{
  "bias": "none",
  "lr": 0.0013,
  "one_sided": false
}
Rows from block 7 of a small image classifier, named by matrix and row number. Rows with one number belong to one neuron. Each number is 50 + 12 x the weight over its row's rms, rounded and kept within 0 to 99. All counts start at 0. After the name is the row's rms in percent of the matrix's.
After each neuron's rows are labels from the 100 images, of 14976, where the neuron reaches its largest size: "strongest on" is what is common among them. Only what is clearly more common there than usual is listed. The data: pixel-art sprites of 400 made-up characters on tiled backdrops. In brackets: how many of the 100.
# gate: MLP gate (model.blocks.7.mlp.gate.weight, 336x128), inputs 0-127
# fc1: MLP up (model.blocks.7.mlp.fc1.weight, 336x128), inputs 0-127
# fc2: MLP down (model.blocks.7.mlp.fc2.weight, 128x336, transposed), outputs 0-127

gate.6 106:58 42 50 73 49 79 35 57 38 29 73 45 34 48 35 50 64 50 75 67 58 57 43 54 42 47 50 35 48 50 55 46 46 35 44 52 33 41 31 50 48 40 40 45 46 49 50 59 54 37 27 64 45 58 44 34 38 50 39 56 56 37 54 44 29 70 67 41 62 55 62 34 50 45 47 46 45 40 37 33 71 51 50 37 39 48 35 60 59 71 40 31 58 57 54 53 50 57 51 76 50 54 68 77 30 24 53 35 56 58 51 39 52 37 42 70 65 46 50 65 39 45 63 71 34 55 58 50
fc1.6 114:52 39 41 39 28 40 68 53 56 34 59 41 69 36 56 64 46 42 50 47 40 26 57 60 48 34 43 50 70 51 56 53 50 57 66 29 73 42 52 52 45 36 49 58 53 41 59 32 46 59 50 31 47 64 42 44 56 46 53 43 48 52 49 47 47 42 77 49 65 51 35 49 27 61 59 36 53 35 47 45 63 46 46 70 51 34 67 72 32 64 70 35 34 58 40 59 50 54 53 38 50 45 66 64 64 52 23 63 37 54 50 18 38 56 57 70 51 40 69 50 55 41 60 36 20 55 47 44
fc2.6 105:43 68 51 47 63 66 35 40 56 52 47 68 32 29 57 41 51 64 59 77 65 31 58 58 55 54 51 43 38 63 44 72 55 61 38 43 35 65 33 64 63 72 52 37 57 61 32 42 53 42 48 59 44 57 41 25 43 63 59 36 66 68 51 35 14 58 43 43 53 52 19 63 39 60 54 71 49 57 35 50 43 38 54 46 54 49 48 60 44 70 44 64 66 45 43 47 54 55 57 52 48 77 53 56 47 40 67 63 42 57 50 62 38 35 49 47 59 34 58 60 48 55 54 38 65 28 52 43
strongest on: orange (33); yellow (25)

gate.330 091:53 51 54 52 51 28 68 69 72 51 69 50 61 52 50 44 39 44 63 53 49 60 43 48 75 59 61 59 34 39 42 48 30 59 49 46 72 58 39 60 43 67 51 24 58 57 51 74 51 39 53 45 55 70 47 38 37 33 47 53 40 57 39 55 42 25 64 54 33 64 50 44 61 48 29 47 39 62 46 58 63 39 43 55 40 55 51 47 35 34 47 48 35 59 44 47 41 67 63 59 44 79 47 52 32 38 52 58 55 67 59 75 77 66 83 71 49 34 57 48 57 45 48 57 39 43 56 60
fc1.330 096:39 30 56 36 59 36 50 55 56 69 58 49 63 55 39 37 63 39 31 32 57 65 47 47 43 63 56 32 55 47 63 32 49 64 47 66 51 53 45 51 55 49 57 45 43 59 34 85 69 50 62 49 49 59 31 43 35 55 26 51 62 72 69 47 30 68 61 58 59 50 54 45 45 51 40 45 45 30 49 51 52 59 79 47 43 67 74 26 31 61 61 66 53 54 31 49 46 66 44 42 39 36 44 43 48 54 46 55 43 32 77 40 59 73 34 65 41 48 54 42 51 68 46 56 47 42 49 49
fc2.330 095:54 66 37 66 59 51 55 32 45 66 41 71 36 52 42 37 46 47 48 48 45 68 46 30 64 53 50 43 44 45 32 41 61 53 51 35 45 63 34 31 55 56 55 65 63 34 35 48 55 50 36 43 52 61 40 34 42 59 44 70 42 24 52 31 62 62 49 57 28 37 68 53 51 62 56 34 54 53 52 38 29 43 52 46 57 58 29 51 38 36 46 46 39 48 50 47 75 48 51 40 74 97 44 52 64 58 68 56 50 67 52 50 69 62 61 42 50 43 59 55 54 58 54 48 35 33 28 52
strongest on: large (95)

gate.268 112:36 54 35 57 47 54 67 43 52 75 73 53 60 59 56 64 48 35 57 62 59 36 47 44 58 31 45 45 53 71 82 67 39 39 45 51 63 34 43 39 35 43 51 46 44 64 58 59 42 43 52 38 51 46 61 58 65 58 55 72 53 62 58 40 08 61 79 55 26 54 28 33 50 50 28 37 56 50 51 49 51 39 76 37 46 42 41 54 48 61 61 57 44 50 41 46 39 34 47 49 47 55 56 63 41 68 65 48 49 38 31 53 57 44 55 50 47 46 47 55 56 71 25 60 42 64 40 47
fc1.268 106:70 62 36 46 48 50 57 53 36 59 61 39 45 49 47 58 63 58 46 45 48 28 58 54 47 51 59 51 45 41 58 45 61 52 50 49 48 61 56 68 51 71 45 62 28 57 69 53 42 52 62 52 42 68 60 46 36 64 66 53 34 66 60 57 39 43 59 76 55 51 34 50 60 61 49 62 21 53 46 42 61 67 43 40 46 58 45 45 18 59 58 34 38 63 54 56 45 72 50 58 40 69 56 65 61 38 26 48 30 55 36 70 63 33 78 78 58 65 29 60 44 69 49 65 49 56 40 48
fc2.268 104:40 52 51 50 48 60 18 37 42 78 49 67 38 41 55 50 50 52 24 48 36 38 63 68 42 60 48 55 47 59 55 58 53 73 59 67 40 55 59 76 37 71 48 53 59 57 50 45 75 33 16 52 81 51 48 40 58 43 41 34 54 55 45 58 36 34 51 51 46 41 56 40 36 38 47 60 64 52 52 59 37 53 56 45 39 46 60 52 70 68 47 63 36 43 52 58 57 46 42 44 48 45 69 56 61 49 71 57 56 33 63 36 77 55 37 40 57 39 65 48 55 63 76 51 38 57 57 38
strongest on: orange (29)

gate.318 104:49 30 61 47 42 44 41 56 23 69 54 64 65 51 56 63 38 46 57 49 44 61 35 60 56 35 37 33 42 54 49 46 41 40 33 64 49 56 44 58 50 64 67 57 30 29 36 59 63 54 58 50 43 51 70 65 47 49 35 63 50 38 61 35 38 48 46 36 52 61 82 56 57 44 33 58 63 46 33 54 31 41 27 60 53 58 64 47 35 48 71 23 44 53 65 38 40 57 51 45 54 57 54 55 27 36 47 43 58 51 36 71 61 38 53 59 76 58 74 62 51 53 55 66 66 62 66 52
fc1.318 103:53 45 50 50 37 44 51 48 53 77 63 61 80 32 67 61 33 45 61 48 41 48 39 51 48 46 28 54 36 40 41 48 34 43 40 58 37 54 49 50 36 60 57 67 55 34 56 58 65 51 46 48 56 51 74 77 46 46 31 50 56 45 51 37 64 48 39 42 66 63 74 37 62 34 47 43 74 39 24 62 45 47 29 49 62 58 64 43 48 46 84 28 63 58 55 44 40 39 55 48 46 61 55 39 38 40 36 51 54 52 42 55 71 52 60 49 75 67 59 58 57 47 50 71 72 55 43 51
fc2.318 087:45 54 70 43 67 46 39 49 52 56 68 42 43 35 38 55 58 51 60 60 50 61 51 49 52 50 59 34 52 54 19 69 42 38 55 56 52 53 56 55 50 45 44 60 54 64 42 52 38 73 55 59 42 53 32 47 37 45 58 66 35 40 80 67 54 64 58 56 44 34 35 46 46 50 63 51 30 69 49 52 63 33 53 45 70 57 53 48 43 30 59 69 36 38 44 47 35 48 64 49 55 29 68 51 42 35 77 43 14 54 49 55 63 45 27 52 58 62 67 40 57 39 75 64 33 65 47 47
strongest on: orange (26)

gate.72 084:55 26 44 60 37 52 47 30 59 48 59 43 70 52 55 59 58 60 40 39 53 42 59 68 62 44 75 36 40 39 51 39 56 54 46 31 69 80 77 68 42 57 36 66 43 44 52 39 30 58 62 61 48 41 50 34 33 55 44 68 64 45 49 35 48 63 46 59 48 46 49 37 71 61 43 47 45 56 22 43 57 43 65 30 26 34 53 35 53 67 48 49 21 57 50 55 49 59 60 65 42 44 59 45 31 55 64 34 67 45 48 45 42 66 40 49 51 51 48 61 47 71 37 47 56 36 34 60
fc1.72 091:62 42 56 48 45 44 47 56 51 52 41 38 45 65 39 40 49 54 56 68 38 41 50 57 62 49 45 38 34 39 74 56 26 44 38 59 42 39 72 80 37 41 33 33 43 42 55 64 49 56 47 48 54 57 42 44 55 60 68 34 36 37 44 54 64 59 64 51 57 56 13 31 70 46 56 63 38 67 30 61 50 60 38 60 50 55 29 29 38 55 57 24 35 69 48 35 53 33 55 45 58 50 58 29 52 43 60 46 61 37 33 67 55 50 44 44 34 72 57 53 40 55 45 38 30 51 54 59
fc2.72 095:76 50 33 53 57 48 76 67 59 49 52 46 48 39 73 55 67 63 27 57 57 62 44 67 44 63 43 54 47 63 36 46 43 37 27 57 67 55 52 39 54 54 67 61 37 37 67 49 56 27 44 67 52 49 64 67 44 35 67 60 36 74 44 52 37 44 33 47 40 44 72 70 47 44 27 47 53 63 65 51 69 45 47 57 43 38 61 64 54 57 35 69 46 58 52 55 65 55 36 42 66 53 57 48 58 68 65 65 54 67 41 31 48 58 50 38 66 66 60 52 47 56 51 67 65 61 64 47
strongest on: white (28)

gate.85 088:56 60 52 69 51 55 51 31 71 51 23 63 80 59 36 72 44 41 54 58 65 35 53 39 50 58 72 50 68 37 52 53 62 62 64 53 49 39 65 55 70 56 58 50 56 47 51 46 63 65 52 41 39 54 65 46 64 75 43 27 63 25 60 38 45 66 69 41 46 54 59 44 35 70 56 56 41 31 43 33 42 43 47 46 45 59 63 55 43 58 55 69 59 58 49 51 41 37 47 58 25 60 43 44 59 40 51 71 40 51 41 58 23 52 53 41 27 43 39 32 44 37 34 53 63 53 60 52
fc1.85 093:57 51 53 45 48 65 43 59 62 60 49 59 69 71 39 48 47 31 60 52 42 74 43 40 47 58 43 35 47 70 53 46 32 67 66 57 45 32 45 39 41 41 40 58 48 39 38 35 64 46 33 46 69 67 50 50 58 20 61 43 60 39 35 49 57 55 63 29 57 54 44 34 35 66 61 61 40 26 31 55 37 57 48 64 62 46 49 48 46 36 65 39 53 50 53 54 45 46 36 36 46 64 72 29 50 49 33 49 46 71 57 70 44 63 81 47 37 44 77 52 47 57 61 52 62 47 72 44
fc2.85 108:54 56 37 53 50 57 61 49 79 58 56 64 45 61 84 63 61 38 47 40 63 42 71 57 42 52 48 50 46 43 43 33 43 70 69 44 63 44 40 70 33 45 56 47 46 51 48 39 39 42 57 69 50 41 48 62 61 58 30 41 54 53 60 51 32 58 58 76 63 55 50 62 35 56 66 47 55 68 45 47 56 43 33 46 38 48 39 51 37 59 33 39 52 70 24 55 68 49 30 47 52 61 45 54 51 58 79 58 53 52 16 50 53 38 45 45 31 33 58 35 34 39 41 39 45 43 34 33
strongest on: white (26)

gate.164 098:37 37 48 46 24 46 61 66 38 46 77 56 60 32 39 42 60 49 50 49 39 50 63 60 71 43 59 44 60 55 41 63 60 64 73 58 38 61 81 52 39 41 52 42 55 51 60 68 30 46 44 61 65 66 54 66 45 76 63 39 55 40 39 56 55 30 42 73 65 49 48 48 43 46 61 48 61 53 43 72 63 41 38 54 46 41 30 61 58 41 53 31 38 56 62 58 50 33 58 51 60 30 70 43 80 45 45 49 56 59 44 31 55 44 49 67 46 58 38 45 57 50 47 30 68 35 41 42
fc1.164 103:66 39 44 54 60 67 45 52 44 29 46 53 52 73 62 66 24 51 48 45 45 54 54 46 45 57 42 73 47 36 47 39 60 38 31 30 36 63 30 63 50 59 47 24 59 56 36 63 61 50 51 33 49 40 51 51 63 41 55 49 46 63 43 58 54 57 60 26 48 62 67 77 50 71 41 66 41 60 54 27 56 47 69 45 84 47 50 56 39 62 34 43 40 28 58 37 36 32 53 71 53 53 65 34 44 57 33 66 42 49 38 52 50 34 31 36 69 52 55 58 49 47 42 56 54 54 52 47
fc2.164 104:35 90 69 52 59 41 55 49 43 57 48 57 43 80 42 34 61 47 65 59 55 39 56 41 36 48 42 39 59 78 48 52 54 31 59 53 89 59 49 42 35 71 33 48 55 54 65 50 41 49 59 48 59 51 27 52 55 43 52 36 54 43 48 47 38 52 31 59 36 39 46 48 51 41 40 44 38 35 38 66 63 56 42 72 36 71 50 40 52 38 58 62 38 46 46 39 68 48 48 41 37 37 24 54 62 50 56 64 31 56 54 62 55 59 73 38 29 46 46 48 64 36 44 53 46 50 46 47
strongest on: pink (26)

gate.19 103:45 33 46 54 51 56 53 42 54 38 44 63 45 48 29 24 56 35 68 36 46 46 49 74 62 38 62 39 69 30 67 36 29 50 57 58 44 45 42 30 38 81 50 51 67 45 76 39 58 59 53 53 72 45 42 44 33 61 54 74 24 48 25 64 51 28 35 62 54 34 29 35 49 41 46 57 45 48 54 51 54 82 46 52 54 51 34 54 48 40 54 47 38 60 48 47 33 48 54 52 35 56 40 64 59 46 52 41 50 63 72 59 32 48 47 38 52 61 46 37 42 52 40 41 57 45 61 50
fc1.19 103:55 46 65 26 50 56 62 33 60 46 37 48 54 63 46 56 50 60 59 42 29 57 42 39 47 60 56 61 54 36 81 66 35 46 33 47 72 42 68 35 40 28 49 64 51 42 63 53 48 52 60 40 44 38 49 57 62 40 50 70 32 29 56 36 53 48 72 44 50 53 53 29 62 38 86 57 69 50 45 57 57 50 61 45 52 37 46 45 17 43 64 47 38 60 36 75 35 48 43 63 66 63 42 54 66 52 61 35 41 47 60 62 48 41 46 59 33 50 72 44 52 55 45 57 44 34 50 61
fc2.19 111:50 48 51 43 55 45 45 30 74 50 73 58 67 42 63 08 52 48 48 47 44 53 62 56 40 55 33 66 55 67 50 43 49 43 49 72 59 81 53 46 34 52 64 50 52 60 52 28 29 76 43 48 54 65 47 30 36 70 48 45 61 38 57 65 51 39 66 67 50 48 57 43 43 53 60 49 42 46 41 24 53 41 58 41 36 53 46 68 58 66 40 21 60 45 41 65 55 56 61 26 45 49 52 38 64 47 62 40 40 49 28 54 41 44 59 56 51 48 66 44 46 57 47 42 26 59 48 52
strongest on: white (25)

gate.274 091:34 27 40 44 51 64 48 57 58 26 70 49 61 57 14 53 47 47 45 56 49 39 45 66 40 52 44 64 49 44 60 44 26 48 42 46 48 49 31 25 43 52 42 44 43 59 57 60 57 34 51 49 43 57 48 40 56 38 46 39 43 34 64 46 67 41 54 73 59 29 64 38 49 37 58 60 41 48 65 47 49 54 37 45 51 44 20 41 68 24 41 57 43 41 51 56 47 55 55 76 83 64 64 51 52 64 44 84 42 71 52 64 31 43 48 64 48 57 52 51 54 41 52 46 44 50 61 53
fc1.274 089:73 49 49 56 44 42 61 56 40 61 33 48 48 44 61 57 43 59 42 29 55 53 44 50 68 46 77 61 48 59 55 60 45 43 58 61 74 42 41 22 63 17 41 58 64 37 51 40 41 51 57 40 45 41 42 39 43 47 93 79 62 62 52 43 35 60 54 40 51 50 48 28 35 46 53 60 58 53 44 41 48 44 60 41 45 57 61 49 52 72 75 43 70 27 44 55 37 35 51 47 39 44 42 54 58 44 41 57 60 63 28 50 57 63 58 44 35 53 44 45 55 45 56 58 34 43 74 37
fc2.274 098:53 45 68 34 57 47 37 61 50 20 41 43 57 60 50 54 61 54 46 39 59 46 68 26 59 53 47 43 71 49 35 49 58 33 44 52 51 46 41 33 46 20 55 47 52 41 63 82 24 55 62 29 48 57 39 73 41 58 35 64 43 38 40 48 55 44 54 40 35 39 58 51 69 50 55 43 32 41 43 44 49 45 43 38 54 52 54 47 67 41 47 45 65 57 43 49 52 50 66 47 41 79 53 35 48 54 38 53 40 34 66 78 52 39 59 49 55 38 51 41 37 60 47 55 48 75 49 88
strongest on: large (92); orange (36)

gate.101 119:56 38 63 52 36 55 51 43 55 74 52 63 38 72 58 42 45 42 33 53 66 39 38 46 56 57 53 53 41 33 57 61 10 39 34 62 46 48 52 72 65 52 40 58 39 51 37 68 50 50 29 56 51 52 50 63 59 28 45 65 44 57 56 73 45 60 55 27 31 55 57 52 32 54 59 45 51 40 54 40 51 38 39 54 34 76 60 58 58 60 18 51 45 56 51 26 26 56 38 46 59 62 35 49 61 49 72 40 42 48 44 51 33 54 77 33 60 57 45 53 52 49 55 61 55 34 39 48
fc1.101 112:47 41 70 45 44 43 68 60 37 54 55 61 67 47 43 23 65 55 49 55 56 53 53 45 73 45 53 44 32 56 49 78 31 26 33 30 60 57 40 61 27 50 47 60 49 65 46 65 24 46 39 51 66 49 45 43 47 61 45 48 39 40 59 58 49 58 45 39 48 64 51 52 73 43 50 20 41 52 57 66 52 35 43 44 47 57 42 67 59 49 56 45 55 38 47 57 42 59 30 52 47 26 53 68 03 52 58 42 57 51 47 51 56 49 51 43 77 34 50 40 42 48 53 73 43 49 56 53
fc2.101 107:64 43 29 51 62 47 51 41 42 43 48 56 39 62 44 47 53 53 52 41 59 73 51 29 42 54 45 67 49 57 57 52 67 37 43 61 82 64 37 64 53 45 60 40 57 36 44 50 71 51 71 57 44 53 49 41 54 54 56 45 61 53 48 45 42 71 33 56 54 47 42 52 50 75 39 24 40 29 72 56 46 77 54 71 61 56 62 40 33 54 36 44 38 45 66 76 40 40 40 31 66 53 56 57 49 59 41 50 46 51 74 18 46 46 60 71 51 36 39 62 35 47 65 66 51 46 49 36
strongest on: large (100); white (64)

gate.15 101:31 61 64 64 63 43 66 39 51 37 52 44 38 31 55 50 39 31 52 26 80 52 64 57 45 43 41 23 68 69 63 51 38 46 43 57 47 62 65 47 45 70 54 51 50 57 32 58 55 47 39 63 41 41 45 55 48 56 35 54 51 48 36 65 46 21 37 46 48 50 49 52 50 51 48 57 41 61 68 47 50 60 50 35 70 58 57 69 66 59 58 51 77 34 49 67 68 59 47 33 42 39 39 57 64 66 44 44 50 40 56 34 57 59 64 59 44 46 66 23 41 73 54 36 57 41 46 74
fc1.15 111:58 42 38 44 28 61 43 61 27 53 55 53 61 73 70 55 55 43 43 67 36 51 41 38 46 35 45 75 31 14 59 40 74 28 57 45 58 20 37 54 56 43 57 65 61 52 58 49 43 55 65 46 64 54 56 46 69 41 48 33 45 45 54 49 50 60 64 42 51 52 63 56 47 57 52 43 60 57 31 38 55 50 55 69 58 54 49 17 44 34 38 56 43 60 58 44 54 42 63 71 60 61 55 51 34 44 47 23 66 43 61 60 50 49 55 36 75 40 38 52 59 48 53 38 35 46 61 50
fc2.15 110:37 42 42 90 39 40 53 47 46 59 59 78 54 56 67 55 48 48 54 43 61 36 64 43 52 74 43 46 29 47 67 44 60 30 78 46 39 37 38 51 42 51 63 67 46 41 39 53 21 69 63 45 39 61 51 54 55 26 49 32 39 44 37 52 45 57 42 60 41 49 68 59 63 55 74 42 45 42 51 57 45 45 44 27 51 46 81 51 47 43 40 61 59 76 43 54 53 38 46 50 50 61 74 33 65 44 45 40 53 45 45 60 56 51 51 62 46 26 54 44 66 35 46 56 56 44 44 50
strongest on: white (30); grey (25)

gate.215 088:40 67 60 50 61 44 49 34 31 45 61 52 38 29 49 57 57 49 30 37 40 40 62 46 68 45 50 34 47 62 50 60 53 62 61 37 50 32 48 31 66 43 38 65 37 53 75 49 74 33 47 37 45 70 45 44 72 37 55 56 50 56 55 64 42 50 59 32 56 61 66 65 40 36 32 39 64 59 45 41 36 67 42 60 54 57 67 53 50 41 41 52 59 59 37 60 50 39 45 51 65 47 29 46 65 31 33 67 73 58 42 41 56 75 58 71 65 54 34 51 69 62 62 46 53 51 75 48
fc1.215 093:60 38 50 38 34 55 54 52 64 35 43 57 59 45 39 46 61 37 38 60 11 42 61 36 52 39 57 37 53 42 49 68 34 49 48 64 35 44 40 47 42 65 69 50 48 74 45 51 47 36 78 55 54 54 51 69 45 78 50 54 28 18 52 46 61 43 39 47 49 34 51 57 67 54 53 41 40 66 60 50 64 74 78 53 70 48 38 57 45 48 48 37 51 45 54 53 46 23 43 55 38 51 71 86 47 57 60 48 59 63 44 63 43 46 54 47 50 45 56 68 40 47 53 62 53 58 45 48
fc2.215 095:43 52 63 49 37 64 36 51 58 50 44 51 39 65 32 58 57 43 61 55 54 65 43 36 55 48 60 47 60 40 54 39 35 60 41 83 34 44 56 44 61 53 56 69 54 40 40 54 54 58 38 55 38 53 38 60 53 64 46 30 54 55 54 47 52 51 52 41 48 52 48 50 71 64 44 51 56 70 55 56 57 39 65 51 43 59 60 49 55 46 46 40 48 50 30 40 51 40 51 76 41 37 66 40 55 60 40 22 14 42 82 71 36 76 23 28 55 48 33 35 47 67 40 67 72 51 42 53
strongest on: large (95); pink (32)

gate.323 097:56 40 36 48 36 42 67 46 37 52 48 49 64 49 71 52 49 31 62 40 69 46 68 65 56 21 55 41 78 54 44 58 31 46 33 53 68 71 61 40 58 40 55 58 60 46 34 56 61 31 60 49 47 59 63 49 61 49 56 64 33 62 50 51 61 53 46 50 54 54 64 34 51 46 37 64 39 54 47 59 59 45 52 55 52 48 63 50 75 43 61 44 57 64 14 29 46 44 29 49 44 69 63 50 65 53 57 55 55 46 34 41 62 71 42 61 74 68 31 42 53 51 48 35 43 58 24 66
fc1.323 086:43 61 61 59 60 47 34 54 57 40 34 43 40 59 59 69 49 45 38 36 70 52 22 41 41 49 30 76 12 55 42 61 92 54 65 48 41 30 36 56 42 44 48 37 32 53 60 61 56 49 48 55 42 50 66 41 32 34 62 50 37 60 60 47 42 67 51 62 52 35 50 66 49 46 55 52 62 51 43 40 31 45 51 50 29 66 55 40 50 66 39 67 32 49 52 27 59 47 59 24 51 54 70 64 45 53 37 60 57 39 56 38 56 45 55 45 53 54 66 51 55 53 43 67 40 52 45 49
fc2.323 098:42 32 63 56 48 45 46 40 51 67 39 51 54 59 51 56 54 61 20 60 45 45 55 76 51 64 37 60 29 45 35 37 45 76 49 59 69 43 73 67 56 54 48 36 55 54 56 38 58 43 45 47 47 64 38 40 78 37 79 54 59 55 51 51 57 57 42 43 36 62 41 73 67 35 71 44 50 47 52 51 75 54 59 43 34 47 45 48 50 48 74 38 30 54 57 64 62 63 54 42 44 53 45 50 34 48 37 50 36 56 41 73 57 23 36 38 41 48 53 57 56 43 45 61 62 54 19 59
strongest on: large (90)

gate.157 084:62 24 39 43 36 77 36 69 38 43 72 61 46 58 62 37 62 46 58 12 51 32 53 40 55 71 60 44 52 39 54 57 44 56 55 64 48 62 37 47 58 55 35 48 59 50 58 60 39 49 40 58 53 43 44 52 45 44 44 50 68 53 53 56 37 54 54 55 61 58 43 42 40 50 54 25 67 47 48 57 36 65 36 49 47 33 41 52 43 64 70 66 33 62 58 24 50 57 62 62 36 42 64 66 47 66 38 44 20 45 44 57 61 58 53 61 40 29 50 51 73 55 45 61 73 36 59 34
fc1.157 081:38 47 66 41 51 60 35 47 30 29 74 59 43 27 64 52 48 38 42 35 40 48 56 50 40 36 69 44 48 61 67 52 45 49 60 46 61 53 44 56 55 52 37 24 62 65 75 52 37 68 42 59 50 56 55 61 47 51 42 42 66 54 54 41 37 28 39 27 47 66 43 50 43 73 59 32 58 44 46 68 62 68 42 45 38 26 40 58 57 56 74 73 66 45 41 53 54 54 49 52 42 59 38 64 57 64 46 55 32 39 48 64 33 57 67 54 33 54 48 47 46 80 41 63 60 50 62 33
fc2.157 098:52 63 29 56 54 49 46 50 44 67 68 38 30 41 60 54 48 55 43 48 54 32 49 45 28 40 64 57 62 56 55 66 39 43 48 37 37 44 49 51 35 61 40 64 46 46 50 28 77 68 47 56 51 60 55 29 70 47 51 53 54 54 52 71 37 85 50 63 61 44 46 58 50 97 65 58 37 59 62 54 40 47 56 52 52 36 54 48 57 43 40 44 38 48 23 48 50 38 53 45 63 60 49 47 30 45 60 45 62 42 64 40 57 44 38 58 62 68 52 38 37 64 63 75 29 49 55 44
strongest on: orange (30)

gate.32 083:49 43 38 33 50 60 60 50 65 51 57 42 48 36 53 38 37 66 62 60 50 44 49 55 56 43 62 31 45 65 52 57 41 69 63 18 32 77 44 48 53 39 49 43 72 46 69 58 34 41 37 50 57 57 35 50 40 63 69 52 40 64 36 59 48 57 47 38 58 53 48 51 39 58 40 50 49 37 72 52 72 58 50 54 53 48 58 38 42 62 82 79 28 54 41 58 45 64 33 43 49 61 59 77 36 53 40 50 39 42 24 62 47 63 37 66 51 49 51 54 70 59 48 59 29 58 45 30
fc1.32 084:52 53 57 36 58 53 65 44 61 59 27 46 62 53 42 33 36 38 33 54 50 37 40 26 46 60 49 52 63 38 58 47 58 32 38 59 58 48 62 70 46 67 45 52 42 66 49 50 68 48 52 25 28 36 36 34 59 35 33 58 49 49 52 57 62 27 30 52 48 40 59 35 63 38 59 57 48 57 56 54 24 44 53 48 55 43 41 34 41 60 44 22 64 64 70 57 63 36 56 63 52 30 43 49 43 77 77 41 49 58 61 38 37 45 51 43 56 59 44 30 54 31 37 40 62 36 57 63
fc2.32 089:47 57 46 37 70 71 60 56 49 44 44 54 57 58 56 53 48 71 68 56 34 50 53 48 52 41 52 49 39 64 39 58 55 50 63 41 58 34 45 49 30 30 30 52 53 32 64 54 54 74 43 35 64 35 49 72 29 64 61 63 37 64 37 72 46 60 56 54 52 32 40 42 53 65 40 48 50 23 54 58 35 94 38 59 63 53 32 54 46 44 58 68 36 61 64 31 48 65 46 52 50 52 21 66 45 55 47 67 58 41 44 50 35 40 50 53 57 42 38 46 38 53 59 59 44 64 61 44
strongest on: orange (31)

gate.23 092:32 50 43 53 48 57 39 68 63 27 40 51 36 51 43 40 61 52 66 31 44 46 40 51 38 51 57 42 58 33 69 57 29 25 38 54 62 43 36 53 45 64 63 52 47 56 48 51 48 44 68 39 48 64 60 57 23 53 45 57 35 60 40 62 50 45 33 47 64 61 55 38 65 49 41 39 68 54 46 55 36 51 55 59 47 52 60 60 40 37 45 69 34 47 45 30 70 55 22 87 66 20 35 43 68 61 63 57 39 58 52 59 48 43 50 61 49 54 48 59 35 57 58 49 74 37 67 44
fc1.23 089:42 50 43 44 27 42 28 61 41 54 56 52 55 42 43 23 54 56 72 41 39 68 54 63 54 36 47 58 62 74 55 46 43 34 56 46 75 53 57 18 38 47 50 54 46 47 50 56 36 49 39 54 31 28 49 59 52 46 55 66 31 36 52 62 56 58 34 49 47 62 20 57 67 42 47 38 35 45 52 51 60 50 50 25 43 74 31 54 52 41 50 71 34 63 57 65 50 53 45 73 46 44 50 54 53 60 49 22 38 76 63 59 57 49 62 51 40 54 57 61 47 50 69 44 60 32 58 63
fc2.23 099:52 54 60 58 47 60 59 45 61 28 55 38 66 63 75 57 45 50 41 45 44 42 57 49 66 49 86 46 77 59 39 61 52 53 47 53 41 61 52 17 42 48 38 44 66 56 74 38 48 41 63 53 60 37 22 31 52 39 70 42 68 48 56 46 42 52 59 31 37 45 51 44 53 59 52 44 36 33 68 50 45 62 31 43 41 52 22 32 49 50 65 53 55 51 39 51 50 45 60 39 70 37 41 18 52 46 44 51 48 67 44 55 58 40 39 53 35 63 34 47 42 62 30 51 33 42 61 53
strongest on: white (35)

gate.134 083:42 63 55 39 58 50 46 57 45 37 45 51 52 54 37 42 27 59 58 32 63 58 48 54 71 39 53 63 43 70 39 62 45 46 47 52 59 67 64 31 57 47 50 51 53 57 75 54 35 58 48 45 42 62 62 26 70 60 24 58 46 42 36 40 63 55 31 50 53 47 59 46 24 31 42 36 64 37 59 42 51 69 33 53 61 63 45 52 39 63 41 70 68 42 62 75 67 31 51 61 49 53 36 42 61 36 42 46 53 47 45 54 80 81 62 52 54 47 57 48 48 40 58 59 26 63 55 43
fc1.134 088:34 68 48 57 44 47 49 59 46 32 27 55 57 54 44 61 42 35 50 55 48 28 43 47 43 66 36 49 64 48 55 62 38 50 46 63 52 38 44 51 54 61 39 71 50 64 30 70 32 58 51 39 61 67 52 91 48 60 64 58 49 42 29 57 44 27 65 45 56 59 59 46 69 61 46 52 53 56 45 78 50 39 50 59 53 26 32 58 52 28 50 47 50 48 29 52 46 68 37 64 57 46 73 23 41 40 31 69 56 49 48 54 52 63 29 39 60 46 47 53 68 46 43 43 68 50 43 54
fc2.134 084:52 40 41 33 51 66 68 66 31 31 76 38 38 49 48 47 33 52 62 60 24 52 40 65 66 35 52 55 47 43 52 56 59 36 45 42 44 55 42 45 34 40 47 56 50 39 56 69 57 61 55 35 60 56 40 59 17 49 38 40 34 35 57 41 67 29 56 37 56 41 41 37 74 49 39 38 62 57 65 50 35 53 31 29 30 58 52 64 51 56 66 60 46 63 58 31 63 64 47 58 71 50 55 27 91 54 57 53 52 44 59 49 40 53 42 63 54 51 51 54 55 48 52 60 43 52 59 52
strongest on: white (34); grey (25)